From a checkpoint of a small image captioner: decoder layers 6, decoder activation gelu.
Rows from block 5 of the image encoder of a small image captioner, named by matrix and row number. Rows with one number within an expert belong to one neuron, the router's apart. Each number is 128 + 32 x the weight over its row's rms, rounded and kept within 0 to 255. All counts start at 0. Numbers have three digits each. After the name is the row's rms in percent of the matrix's.
After each expert's rows are labels from the 100 images, of 14976, where the router gives the expert most weight on average: "strongest on" is what is common among them. Only what is clearly more common there than usual is listed. The data: made-up waving flags. In brackets: how many of the 100, against the usual share in percent.
# router: router (encoder.blocks.5.mlp.router.weight, 16x256, trained with AdamW), inputs 0-85
# up: expert up (encoder.blocks.5.mlp.up, 16x128x256), inputs 0-85
# down: expert down (encoder.blocks.5.mlp.down, 16x256x128, transposed), outputs 0-85

# expert 10
router.10 074:097126135134114099101168128158143128157083083107102172158160140141136096135153140097112138146073095160078151091095115066144096143132149128118154142129161187100122133156132147094097151124133160104151067158083094144168168126102125118152152092144066116124128160
up.0 095:115071152121148079124147082159127084148140141142113163134087133110106175137132155165171119103105050138092133191134127112170099190170103203142141122153111141102138107126131139137186161103095128080090100098120161154129146112150143113136139153118145157131118189
down.0 104:141141163145095131112080103075146105186083099107102130105120174143184094157158053115105093192181202148128100152098146208119139158065176065173090143114139180134137097161192173152104115138170140164120145092147129131173080178092130108119156127115097119153104094
up.1 120:153158171142084124127136165127117154167171085124124117086138107172151085107167158107122080157170117111074122140202179132125086144121047148123118174135148098067155114126162039117075147133146117130046108113072157168120151190068134129166192160153119163131126125
down.1 110:103118097132120164134156124081124070167048130146104134174130169096122184160097152163170098098129184159188175143112125079093162138121140120109162125091123136159117095104137203153175150149169130102147148130143118064115128107207110138111056093126109127146102083
up.2 114:069164122111060156090126160180188113080158094158164115164088136177142112125114124119129219067170164157170104106144149156129163151094099135145105160143129215165168154108108151101150121164108169125111158115121075076139102130040153166156125143163141134181090155
down.2 104:182162181106153101090102127148105111118131151157100150104160136061162167145119143130115092174080087092093133143135120102139111152174112197130091078133121111099103120120176127157198106094117080133116149145093121154157140152146139153073136095046115090061162106
up.3 106:130100077109087083066160124093119160153121080162111185082135095151094139075070172121147147124142200137156146083167153116140162126157105098139078137134106194110109119111131083124063113113167111121154159159162117166153118121085123130171123114153065166121136147
down.3 090:155133154111136148202084156129141169105110149156123053121108078146123136132146118165121095158149081168114108157125148162101183186181221151123151174154117068097096119090065154146161135085121098138096121118149148080135088146164202096151107134105145103093109073
up.4 124:219152113092139135088149126151094168124115101145158093165080142106139150108114107195130150107097101072144116086065133102108128147164129150159145156165102167160140128145116149176123088178142135153173173082168162165116159111158136169135099128111212103209103153
down.4 110:080134129143109165079092116142176117125137095091107075102144115187135131189071105082142094180113162214089132068115151132154177133119128120121132115200135107085130155116096090149095129151150115122068089151154109095146113077082125146080149172117117173112090100
up.5 122:152141122101130101181110095166101160101137128109159171135090117141175135143150127132104135117117135168150131153097099156100072216155165120166079150064154180168069109102100116046172121113131085134205125172172191113095138133109191107128096139200137132182131076
down.5 100:154095118101077147103146164111130139085169102150109102169218114155130093154134131135121108145118140068077119038141155118149162134151116140123130087159127095085150184156178112175142138129114096141103125098101110136172128102110107137134145162122138107145182167
up.6 106:127085158130094095125114142133118119096160133126131094094173099163155144115086146171113160110071131149115179199126125123116038189134113045166124170121115194100058114088090170103146169065077171175165154107165139131122151137117109126159130113108160109138172065
down.6 102:129151097104168147126107107120162123153159166177117124149097093112103094124079102118125090076189127120081115152122159154181230114132154154143194130165150128119171189138110054151107163178121175128122122134081160098106104095120162176151169178156127092117119133
up.7 079:128142162124154075130092088153172099089148127153166141130083147097157164140186132131091107117124142118151183186137131170141102097124129113101074111149156151182153145127141130065167214123119075131122199128141119132129173121087086118118105097141175121167155077
down.7 093:128143125110089142159160058132121098174141124099088174146115062138096159180133071158203167125123076147092144183059138125101095100109068147110220155064095139190110069098160119110100126187177151152093182142152138068100144129137184097165110105122095144131119166
strongest on: white (93 vs 22.5)

# expert 3
router.3 112:107133108103128072180106126157134041155100160098167122108114109134107099156130146150143111146132156170139110141125081124111113090111116178132063155114132112115103165177118156152131073170129090107125166202105080096109108094142066127164130128102080125137125150
up.0 093:118126150101185152123142077221113119078126140125099112093088138158105093110127107112105140137085166152131109131138111096088146147157110108137150133075126148092119093171133131067157120131096143085142119151133111082146117075163155084147127131128155133098129136
down.0 090:101160122114163127117106119055157072137111169137109114161109151086118184121114184129129172118182152109115156167178148094137104144053131118133126097093134198096146142103134110184118164163146151139136116150175128112132063148115123106098095157142113084107085139
up.1 077:149123198099084134109160198142095088102119116092093176082136153079166093083193121148134081177142125185125118167125101131108170128108111103104176102136129125114122129056090082102164116136138142134161088186103157130167118130174137167132094108127183167140168116
down.1 085:069138130116147136208122102156112134180100188170166080097142106167128162177068105135147176138107137106055076124157158155144151118151179096087150199139112132084067181101157144167153124108103135130135165154136114177104191109158144107124092130147135137105124167
up.2 119:144141140148076132120097143091107109130138098081131098126123052142182174131153136130102094162085079138181143143174094129151106155142095163140136105152134137120162172126159157129131069118092143147199097151102207107133129156118151151154080105175164104203123160
down.2 114:082101173140140132146179129110114122129128122096153207113151121162116165090104133156126086113069111141145124059143184152052088135120124158144171121122141066141132107136162140102080160090094143182186062122112120097115173138149138111140153125140125064065169130
up.3 101:115063146138186103190141192137138162086114151151098161140079103188108165149152101171101158086123144119136178159080128118184128149106158092153186056120071082120121170111151069129058113139203166166140167208173111073115110124092070127149125186110065117129114134
down.3 101:128145119131121137075105102099136130182083105113168077131140164125165097096184196083144153136173141119116068094139155098127140125146127118124137176110166130134166064141091080110078130078025093158155071073160116182121076171140201082113116121144181073095126076
up.4 108:137151141100138134108122128094113114146153122139061150173167120150123104169109114118119158195108115140155120143139096094160133130081128144082114093133077087165096124174166155180066083071135137144128093088125128095046166143126095144142078140080109161134127075
down.4 103:129151124124182166182128108140157092125115148144179107092113099101122112090168090092120193084151152123076123105128058173100150101121159107150133121110081186132141166120119085133134048144111141100177133163124113156096109144119153165098158129108191102173028111
up.5 084:151164143108146083089142145143103127106141150044140073129121144161114100085089072084080113105143108165114161133146104109103163134061106091095123147102209150172138097090134166180098111111078123112145129099138084146135123089140119104136142119148132146189137136
down.5 084:155082134120121095146166118153116107162160165139081154136118140093124124140135200174108093120134135120136180066128136100074134099173120139120042167091140127124181128113198162089171156087130151138091153169151100117124160098124176157181168167106034147143130143
up.6 101:090065134118093108089125108207155122110127133161109110112144199117121063143137095093165124131182102126148150139097123128136098153041104106112062167138152138151162110103139105119128119097137142076093189071160133126164069163111098083126095146101082112094102058
down.6 100:191094130152109189184105142138127148172129072128147126153157130138138098107136168106113109164186095143134096173092111137144132142135085144108164128147120120113132116138126098119121092146092068151140112111123131139147177098119069152100147086176115100108198130
up.7 087:054202118126123139190112140118176096096088127086143162134094143104152162131174153131159128135141170148132118114100175189132122159112131124092132058114131131074159068146127063144113144115149040136145147151092155126196126113104125082070138137169136067109125162
down.7 082:168110057173159191124098115059052160116153127160134180177138099118142125121112105153138162200159067141094098134135106096109113134134114137146158160137145071092109170104093165120127057101147168150148117082165113108070092136134090179173116137105111174135150130
strongest on: green (100 vs 22.5); plain field (60 vs 6.6)

# expert 11
router.11 114:147109094147186162113133078084150098171165193137129139123071096085144148087089113172127180155141103097182159084114147090169157179187163084136141163172135153173154140146091102070161079083093091158146151125134051143107122112158061178118101167154157132153176101
up.0 104:115128117106130151146201115133119140177130156095170081109084165167151112121170106160154207127190173100076090154138121127168106134098084115123106113083186082104127119169092127160132089138083150107128173146116129138128123142151164151095186110092126149097123158
down.0 102:101117082107162105101121088134079136172144182081116118114117093103041130130078069128118112098083143142156152164085094134088136140152168120113160139108109111139099103181112085117136096108183103107091131079119090135105126131216138114142159165145153138168109088
up.1 079:100119130111113110199143110148150182180127123104137171099144149190178095175210150133100039129129134069153089117105164135174171054135065163176141148073168107152118120217172114132133120141116144114168099133142187127087101151134078160140104075070057112132136136
down.1 085:105086157166145161133131211154088100066177095117136084114115172168131140095130134051120143093111178125102118161120060138143126130138150091090108157118118115092132065085105142156164140167152130120159143110108134128168133085131173115128185110156222162128104158
up.2 103:133116157066061143133132131179164122118123137174106153147145104117130128144162119182182077144120164177097124091079107130133102138135169125139143177148131033130083131082063129084173108120079167178149122173109119109121091153099105144126094105058115117113155122
down.2 101:135177159147139174176079105135112109087085140036099067162127136089077058113097151074076112124127116145109114127120206170082163149113127063120123145123110131118126155113157102081143132142149088176137164106152102082153148142130131119128131166126147128092161158
up.3 111:118187138171117120107115122093158149146147162117114060095111143130128100167119114157119111157090107148160095103163176156066083103108139130129097176098061103146116089065141103139078184162195108106148118103195120091160095161168140089151143092151133201131068137
down.3 105:132098120138097069172172133120181129158083109091159155096162120127150161124130124060115125101181128176079167121121063107110122179150145144154158101132126131139121106147176086177141140078099162110104132168177176178095108143098112090105075217079108044117118156
up.4 100:153113137108133125148127144144121096115090087131155131104144152167110075117129122117160079161145132147102103081125128105095108062162101128106088140123122210124200084174128125182133134160132126111066060104110105126144142068131111103161119095158128226113107160
down.4 105:168119134107163181080113152088123177131137204145155156120120171142118142148090176138083168165105197195125122107113126126121095148153099095094133118164122156093129108054087139101131159181125104134118124098142160165153115118136114148088143167098136085111131112
up.5 104:084186145123098091139132150112107100096159122170140108106142088109175114112079087146154130129150145181132128156159088198093082128083158127155071104158155105141182145139120073139086117167081127169134106114156157109110136045158110121182111148071071105096144116
down.5 102:092097070113174151113138091177106125124145071107104165100117112173170121144122145172078142120138113105118095149179091134113155118162138175150114121079193110131080105122144118163141181112139177073154123135116120111136155158101145117087141126133087105209161138
up.6 096:153136182102110126159143136103099178094172130111131038128140142109117129119134118125146108133120102165144129155152132109156144132118079082126096135104141196121169146068139146109110126165178124136153172144177174101087128114070131116101156115166066140121144141
down.6 101:117097141134156121116077179107111169101164124137131168106102137159127154124118096129160161151107155089136154135123179131088080134147169134135129086237164155130120117105133087115145106136138184068104107128123133129127167118108090119147077173135102110070112187
up.7 105:141081153114154113132159129141158125147108135129080151126121138179125163131119117068126129147101157136200127142113109180106105146116101154153076142122110169111136143160138138109107093112116179132130106077114120145125121137135094099184073121153127124034167152
down.7 105:139128110173144134128157142109145124105144177091170098100123117138179085147078106139167115143085144131125132167161135069117103090137145163090135083164101069135153108143156119138103078110117171123107167154092187147121126079139093141145168131080088156148074133
strongest on: pink (100 vs 22.1); plain field (62 vs 6.6); layout: corner square (26 vs 6.8)

# expert 7
router.7 120:055105131179106136115102157099157166111156176171136122093117155174126084156167094036151153118149172141123143099137153179189126138078150101135106145125069133147126096130189113089132129120094145134136150065186063114103165126118087110176114157111108168124131100
up.0 087:065118075148102083126114165089186141146119136078111095150190140181161097139074163125141101092123136121158120148118158108111211167167157148129151149144126154128096083087118155112142106112091068166086082116101136142120147118110093123116125117139142120143154109
down.0 088:151089144077142149128141053089104087119216110081143065157108140069154101194089119122105099125088193140103156088147148104142083095128125104127103138108159111137153142123140160164094160111160136098089142123114079126097072122073164159131096130090082154199120121
up.1 118:102164175136138157105173117148123149204136084138154102118095074182142116153157105161119168090204169117108114127094140097138146092129110070172173170065150113128131136138169075107116114167075123126152146161171114069117096145116142079098163084133103127147149150
down.1 116:087072128131114113129054129076117163089127138132090171104169104159104102070108156147144079127054095101129161093083141162166138156127104121156142116105204104117065110146146115159143171132138151159118188086099188167172110097135119103159109146143142112138128136
up.2 105:076155094144146167116113135123119131213176126119125051161117116130082138146130142118138104138148102093129099167124124105125184088141177098132129124126189079154134182126162187112103195047146119124144181180091128179161146134131098142067178152110123099130142118
down.2 108:097098093114100148131132107079114110174169091100081123134147103100118154154158078146041136123187166155089115070075120120185049168075149180101195189110120124083156161126142100164153073153113138200157070091163137091104110142085138146099156156122077139065127157
up.3 099:120054061103166164133171134167181126143083220138102091113126185077066128081170127132151115127179107172127143215137149099105105148129107142161130141141136129133104118131120154074182137200128147125114122101105147097094140133158124105096181148095165131180175153
down.3 103:106167132164122180161093137110174131047171142156178139159134137128151181121102101197126099117116108139188107081116140112178096126142076095132095112165114173088122068133142113107107124046130128140144103126123047146120125181121152175153073095178114141112112098
up.4 094:107128168191118129133174155140095132103144110121139038107221087156152096114136127106134099099082108163164123095126087165138090081149128117172126133128167117099140133116139090122112168132125098111207177087131178131148124110113080098099177117051077060115128158
down.4 096:136154140122109139131116139104140103177129140134187211164080166099086133123149142112145076100081148180174147126109152089166159084095118120140187178134125149113162136071107146101159127119120141120100100079165148100104159075126121157106101146144128158135090161
up.5 077:150134139137101147128084111185093069108097124125106193102111109163112109139138144083122116088089101127126179141190085163135061144109157078087080111145124122129103130073123075169143069152115122136122067164073155145132123117150114177126114119117117082112142172
down.5 084:090094137148105159111179092102035122106170165126118114087159096140150135154095047153111145111121150043175120155126158125202137141122146093140153110151159115154156091159168186110136122134130161181083151071134180151142102111134085130109124152172101105124138132
up.6 108:138111139121116122120118123137158161114113140149128044138140124091115070136112108141174126100123128147130129179139202146151110114070191152167142154112113134139174139126127159095117103098127071110126096095121112091165092135097160087066134144097120144121147123
down.6 104:067169079146078123122111132131111160221128179112154110129086130108103184099133135152132106146115084091142113123110082105114093150136150108125076114088159188077115077190119112153117122137171150075153184148140090119083191179167118185144105083129174118223132142
up.7 102:186152108118135052119112123159096118132141143085172150102117089095137123184155108166144102152075094143148124089179174115133130104138077155159095066165115124150124191146124119131131147120196095172135095106099153112095141135123025119161147118132052113134166099
down.7 105:161106133114140145104175158147124156162178084108170076151068109175140111138111132171110145108192122123116187184152118113128124103135148133101198113063136127146140171115145148192159135108097156109130107129171136097111111111065096126083136190096113136116097136
strongest on: red (93 vs 22.7); plain field (62 vs 6.6)

# expert 5
router.5 103:137088091164099120120094127138156116161140157148143158187136088118103140090158142171124170150120143153156165058124150129107123085145133165117063124097120176151089186137137132141133146117105100170092155158174118071086126091083113110150153080127119154083126193
up.0 103:150148171155089096085149115092101175068105153110089066156181143092147102132131144115123172138122132113147109125101104140132122142126131092135089109131101127166185127119148128104103175109199152139170112119174196160151166111106126116144158142114145159168126174
down.0 108:169123116110160135143074106075125136155086169081141190139109187152198159152158114100101121113112112098110084120165106107143114202141105122115125064075157128088072138119167190133143209085119142136126122093115129084114106163125146135152077111092117116094167127
up.1 099:121086158161159175150118142126103125124159156128075164105133178090147155151095108117143152128151111096127114144111061113097115170076104098114171127153193133092132152145096087152133127126162145120129151118099109146129079101165134119103154190181109123159128146
down.1 097:175129131139100112103154137145133155095181124143169134083156153169141127159159111131138093145102164122100158166143141086166075043110087206126120151095141137061157110108154121109161070105182081080167147143157139102135169153135205126119149086109134160146162152
up.2 105:134197087145157120102148109125087176074111077118130100083171114129119150156115172114102111123126090089094130069174095109145148115093167165170120204151129150168144077115183132077108118112094134136115096147123167145173180122129180136130174156106140104164096169
down.2 098:147116201150137153058140156142107097114119175165160120159107067133079089072110083197142141084147172162071101177146148120100137148114078079141119160098063118114076155116098150212140162163162175088135126113138136145110145151117150102118174077162098105130119109
up.3 104:139169105114146096127122148134101117132128102108127171106086156121197102118139157139138121111105124138060141199118146121147137152156138198126100161165176087074119147097167176216139090098116138165088062146163133183195162117132126111113151081164145120134160174
down.3 106:112160087129164115119136109102131146188170143088133134145110106147118151063143167154103066100127185126155092101144067134150107198170106120157152147136139200116117086118086079108078085087104154133127136130114122123118175134126104085113105122141116080156113144
up.4 087:146090131114158165156142152141146108139146155116149092139163148134092117131064153171128126095064146091158173164215116155181164098130127122112107120156124100181090148163128127092093130127122106124181168120120106085105121155136083115085139099149109112103111160
down.4 082:099114108092164103164120089096111127091164109117090169087120131055131138147140111022196111186132132107046127104134106130102100115102152107185110107181071160101133130083141098195159152127141157108095077158191137152145127105173141191175090118097122150089125133
up.5 100:109135151188093101098166140146178131123107156105123118138123134112100118126153083133149112140131124168063055156120168126173173130130110116139101142129059083098120095196111064183176188182088120108154122108125121118113147093117155100160169144128121129124164069
down.5 095:126170196078112112093145169097101096123203081122121123115086076159111050166139155113108082115195126152171156166128099075074133157101122071108200159142158121115198158069125071137062123132097159176073150128156090095154126170145088126098174133141126087126119133
up.6 110:142129175148132098044126117130124184183175186139189156138136134105114076103171170122149045123118193138186073080132154122130156098106081123106104081114168126154164137098139130125094136116125143117127075124135142084151178102066159114112144111126169172109140172
down.6 107:088119111175095145183119125056126126110137102088140168137166149154104137123104102180130196087177104116088094122095153163112142131102100100153094174090136098141141113054161099130150171129100100148124143110114147146131088105147095084113091115164109063140151147
up.7 107:157084121096129130115133102059163122142156115146105104155146099115138157090078100086107134179154056142132124215123077094118151137172178142121133088104077118104174081113139131126164069177074029159098091202162116150133149121091112089107096112125068141089100113
down.7 110:161154147095127115106141119141153155126114119057136122160151099066141226100104138118216149069165132141131181128141112090108171103107098052093132143133131115100146152151063102162110180078128170103140115190151158086157174200076125106129108120091167088124111155
strongest on: yellow (100 vs 22.2); plain field (55 vs 6.6); layout: corner square (37 vs 6.8)

# expert 14
router.14 121:118151118073081081156174134159124174119118088116176130170100113108063174130102109138176138107192085086175140134114106133146173130068148120144109067176160095142085075157087101076146090103135149082138127123077085146151068129141177156118102130121117093101168152
up.0 109:103100181197093143145116151132130087148183105140121118110101167070161109071096109127100158110149177109124115115083096221102164148147160174180104112133132107086178080150120160130112142147113134146128117062132114153157117112156088107151100188116150135132115091
down.0 109:108149102177159082086130094127181161113104105135138146071073174182072093176127146117120183103086110205136131093141176093146127098128150121123117148143133186151114079053131126125101135113125129116156141107163114096141110138130106119157139178130147206107099113
up.1 102:113132123036052144185157130134109119152096155124124136151137136146119140133145130156125118148151167141143115096126165088142163129130114107151139119106159142077128124125084118154117142087101144115192122114090177139123116106145171156148143127105086164176103073
down.1 098:102113058098074121110148134089101139117177174101189143169102175126106149142199109129134194111123089139086132131120109149142116157111104061103107166105102187149151104132113111144148073151098091058095076135144106114162129159083136158119133157128157139130096164
up.2 102:170150122135125112141100169134142117148142159146151140108063099138161127133162143132180087177142206153092133073133165108092094110104139067074151112094132094124121132083119078135078147155164169109164135094159115118120084103156128174114114088149176121117096127
down.2 103:094105098139081102171214122124043152126145158130124137093120109170098089139147122178090196167153152077122179140069191118204171100165153164146103177165118135106124082126148132142170120102100152104144121132129152122087155140079178103151143205101128163126136060
up.3 095:106156133137158107076135116125166135102098156079152138071080099152104156168142109081113122156137105158134159103142158133076152112120163128148089130058108167100116152078146142127101127131140163128102113049098111125115120202132142092142135115115171131028082143
down.3 101:127145133094140136154143119097146080194155114180139133112170151108109156110122166189084108196148145105135091133127024142126095142178092153131186105170128135126122060140140130175116128146138074064123166140104100166096153127108121161119103109156125143169137112
up.4 089:128095107124098116036166103107139147124134164111177167116144169139106114120147118132108125107141096183106064134122105148125149097106160119159103142101118173095157126142167145148157119091079138137169107139110115089191114126137158117095142064092104107133105203
down.4 085:140111125125119143189064169125130144158070148082130072210165154114134053184168178112147126172151131100132189161136156111162127120137071124121178138131172095091153161071118119104122158107110157129134109171087106192154144160087160098163089129082162160116182084
up.5 103:103157127105154066225125119137110085136118148114137193152128070116138144111132116100150174126154108107167141139139112093077092131104141141128169115109107114178175148046176046115097100113114165142099127108178154111119123129122161157154161199116170179098129099
down.5 100:128110120126113153077116174129134155140136084120143100096064070142174103104166148088133086126100185143088129128141212141130075135112106115094070089095091136163111098151091109104150137183123101146157213127100186123143122151130163120118146151124089106143120118
up.6 095:154177196125097155183057113181076150136128146123139124080172095133124083085135147128133160063156095159144161122121122220122120139130197139168128143137083103144101111127166142127113119115180152110138100116109144199106100138127104145146138108140145152079076124
down.6 106:108166112192147118095150173138119118169179130136114109131094126177122163143113131117119123131166143151142122172139156133103139105124093084098108125099106159110120154115169089102157177140136166133059164141191089126165113187123171119086146099073119178223155097
up.7 103:086105158105090054128138174132082117146139152158136159138086093146176123147135102130152135139068137148140162175201114118177198080099150140076118176141099145146196121123155116131126115151084157148147121182119111184154102136113115156108128107114191070161137099
down.7 098:164059135103103128174139104143159134106116120116153117153157146095096219115120163177147093083136125181180194099159102132115146166161179185092162077161150074118102197151128146134160105113138102070077153130156141117135108117145118120100119146129130112067119129
strongest on: many stripes (99 vs 6.3); black (61 vs 22.7); white (45 vs 22.5)

# expert 6
router.6 070:154099169106114142155150137153161069077055099092050119165173165113174107114118145106121171148097094171079120107084143140106104137155118105099100140116110122094156118108090132092148139155052137161127105170162120136098136162107158144152155077090098100122146070
up.0 086:178074145108188107159138120139147085119133143146105108133149133098080117137112054149166117067164072162143179134131091084112096101183110131115129129148115146096116134074104156107093163154113131138120116147180117111126146152092075129137141102173203115123184151
down.0 093:116148103147171086116106117142128150103116125139141171086089133094134146080134076115148125108098120111127138110114130131185074151083142134179160119078107110146140087111183135100144097098099118173088163109154140158150159112143108152117040155200107135114077101
up.1 107:132066110128128156126143119177112116124137099184158123188094148094132112136179142109114146080146151103053092160072140162177079162168106111122125101068177183100125148140145121158106150166161154102131119161153170107174150134098141134073133108136182143151159099
down.1 108:132163095057151182071170099172151134165146100081113108175177065161183129088063143155162109110136092126177129146086121204080160151072093130159176097160087143109179106130151149137134154081126082101151136136055127119132163099110083093143120172159142135109108128
up.2 098:141113137107134155153117095144104125133085126155093153097085161103219163126116161045113146156158100195170165147156100117154150141103149132128148124159049169110106164045068131102143108101113179162123125167174123095129143136163106116116083111036161146141130094
down.2 099:061193105167143067104122147062164146115174109065130126164130115134099178100186113183135128218136137069127097110130142176143110098166128099122081115085124116166122086181158113150099127164154123081155122114134152178167122213133151125087135095171076127140149165
up.3 116:117130129101119100111123153109156098114134163095123095138111091205180057135161105093077139169085135095142178164131101180129131191157084184132096150085073165107123131125133179078161148090086062138164193085152131125064158116136141145140124116140158149094120127
down.3 108:161142094110120102125110135120107175056127137133148155137154184150086151111104075110073149159178053124120097074144193101182144174100166147119144123143114109150126138073099143155174139121128114103095144186076092131238128092123114119110097180093093117133122105
up.4 102:141142116134107107063155152153138086166117173173102115168076086095113177145176120098163139077132135100098128111115151159095132109077089111115125103158160124057114144143180146174143180128131109128154147080077152148064169138163153131081088124185160104174075146
down.4 108:114098107147141098161176130139110142193127165115200134090084081128127159057080158072159091187094157130111136147107143087116105151109199145166099093137128106131138165103184151082123062143114135127137125157144111060106155153151150092148119115128161148098174137
up.5 101:112108073159146132156070107140094147080084086142158182139043155135117102111162128119137173084105166157192116164180158125106141064135111158100107128160105078129086105054157118144176103116158100226067130146123117094132128131132075083162119106140161194085120165
down.5 108:104126111118131099103105174116134138152139168141095130181115115139172169144167144125168085111167128142104114101079069163149132177085162151117118089045077150149110121148162102157112107124155141106221082105173150132095155096113147060144099162111134077137198137
up.6 092:130125151161161086090150109116162175155114103123128191139177167180125125119134202113163123076157147125081155190106142139167128148143129095171116113134130100152069155192116090131100133163181113094094086131127160159103083116119170093156154162111113127091133121
down.6 100:143138130145151169148135118151120120138115095154105126124083148088130140159101110164134129125063117098113125165129128144058130102108117099167143116156173149093210144188111176152156100102123122150159116095157140128105094090172093103127113106139149152099075095
up.7 109:163100077154119174084159159148120164165191143124091105126062175142138097117133100120129138149128142117172167122133100136195176113092121155114121143204164111121127165091146137162119119147116104146153035155152151072162148119167125163186189155182130064157146140
down.7 098:159113116123124140135165124129110139131158120078131124171165102138150155150108145164103093098141089184109099102133106082075091134163123087165162064157107167140101149126146161108126125125124090160149106160082186197135130115142122150106195116038102198068099057
strongest on: black (47 vs 22.7)

# expert 13
router.13 115:153114155097092143153123155172079174066133149151145072105172138151158091178132153104140072179106124145142089153190158113138113097138082089103126139142125083162074190140160125199075150124175130138121070102170203123132119137125153094095150065163155148162136135
up.0 102:183106172139157170175089151087072141106168132125057112060118119103142125156144137099138165190086114117172122102164064137090200068134125102176105147146097120170142097142128153116139120138133108128099116072148126170129077157088103114170129194133156157126099117
down.0 093:137140144158078150115169162095177134134113157168094117127179091115102129120095090189067117121107110167060140144134141099114105111129145071105120091090090137107147154084163081121140110136099131157117050130147063142141162132141166112099114103106067087153166053
up.1 101:126091118117144104162134097104087130119086114106112092167107123127060163141119168122108205136187129140156078124095157116146101111127176094160128151105119130171108107089195116140111106116130193132186141082076116133124143114123094099094172166118195159115166082
down.1 105:121156116183154140132147126123165125156119078110129105122152155120133126113083131104122154151117086070096176091140107173122123209174062144110096119155127153121130120117115128057059177070063137104084142133176119114153123110092213098132060159110067107156052148
up.2 087:066100148192178131191143178144119161108124134111157151097181128084096113192062143176135090122098172110071102165075154112145147099128121114115163190160130112111109063131144083095112119158090118119160141191158127104126138132127125090068152149160144138104125160
down.2 082:193117099055091120067104091136089076147140134123127123176096130130111122069075121142129119143169141138141087133171143081105099109172111142145126125077152128148127180120136141134134093099124110122179170101119165148186043183170161111070104170094160112073135121
up.3 106:200070174100130095136161122137187053104140171180101174135108125144114133109074127175114147116188158065122125157099157084084136141090097128133134166115121104105142154112109120152136122134090205172142178153152112074075114140158116124224203135121175154104090132
down.3 109:126127129117129113134164092142169169143175208162152140138155097099155142087142162131125083109108118114096152073109161111078167102122155221173173139130135155149065154169102174092157094119143096132102103110189102141141128101131063088137110083134122095129148123
up.4 091:147209196113103132079074125150103108190149124088136087143111176120153164137112158088122120134096135114111134142162096187179131152145146194128119178123189126188141156124141175098133144077163163175152129150079120092129200119209043144162125111157206100080149168
down.4 100:121108112160173124131071114125087066085124141112119047090142102095116166127141135124130105118133168169123193137097181125100076087102085146065131085162084064067108113147112124118134046168146115077141124203211146107072126122110192114129142132050118097176122081
up.5 104:087105107165167129083106131095143157134115165151142145148143122108166167153128084112177094126185139197156119168168131131192092166113171103089133156100068158116169151158150071152147086121126137113122132076144135064100108098134157129099172153074142103142107128
down.5 105:125102178104190144121130134196101104144107156173138110136155134084132126115137166147087155132108176105221128115160120130144115165126152147129082134096181213136100172131147136050119091107118159112144109137113095173148157129147132033156133106137175112097182189
up.6 097:104133189058091116097103134140191102175181134146067133161105134155142130162206070127146107117096137180196132183087167145117132129090133152122177079134182111136178163103109125122141191131096145120164151128105120084164124088134104142157117146115140160091102154
down.6 102:170148060164128121093125090146129126072172096149171092105151126116100053108094135096123195111180173155167096113115132104140096152168135145122083192117089151130154170109143137094086134115120134075124093084128155124149064127046128114155122135154129083117120131
up.7 110:171081150147123128086059135091104143152090148179152173125140137085098158137152117098113224139117106063146131100121105124159118128085140111129138134125133170149149139087177152153184153076089111141167129125094158205095104129109102085136126138118099089148175108
down.7 106:134218122152112116111087156156109120111124138178036076156110134108173142089157094144129165124185045144094171137094155127160137163153173186101041140146100104109133107107143150103137161140131148170094078153154127063141118075102066185139158116117124144142121124
strongest on: plain field (72 vs 6.6); black (71 vs 22.7); brown (60 vs 22.9)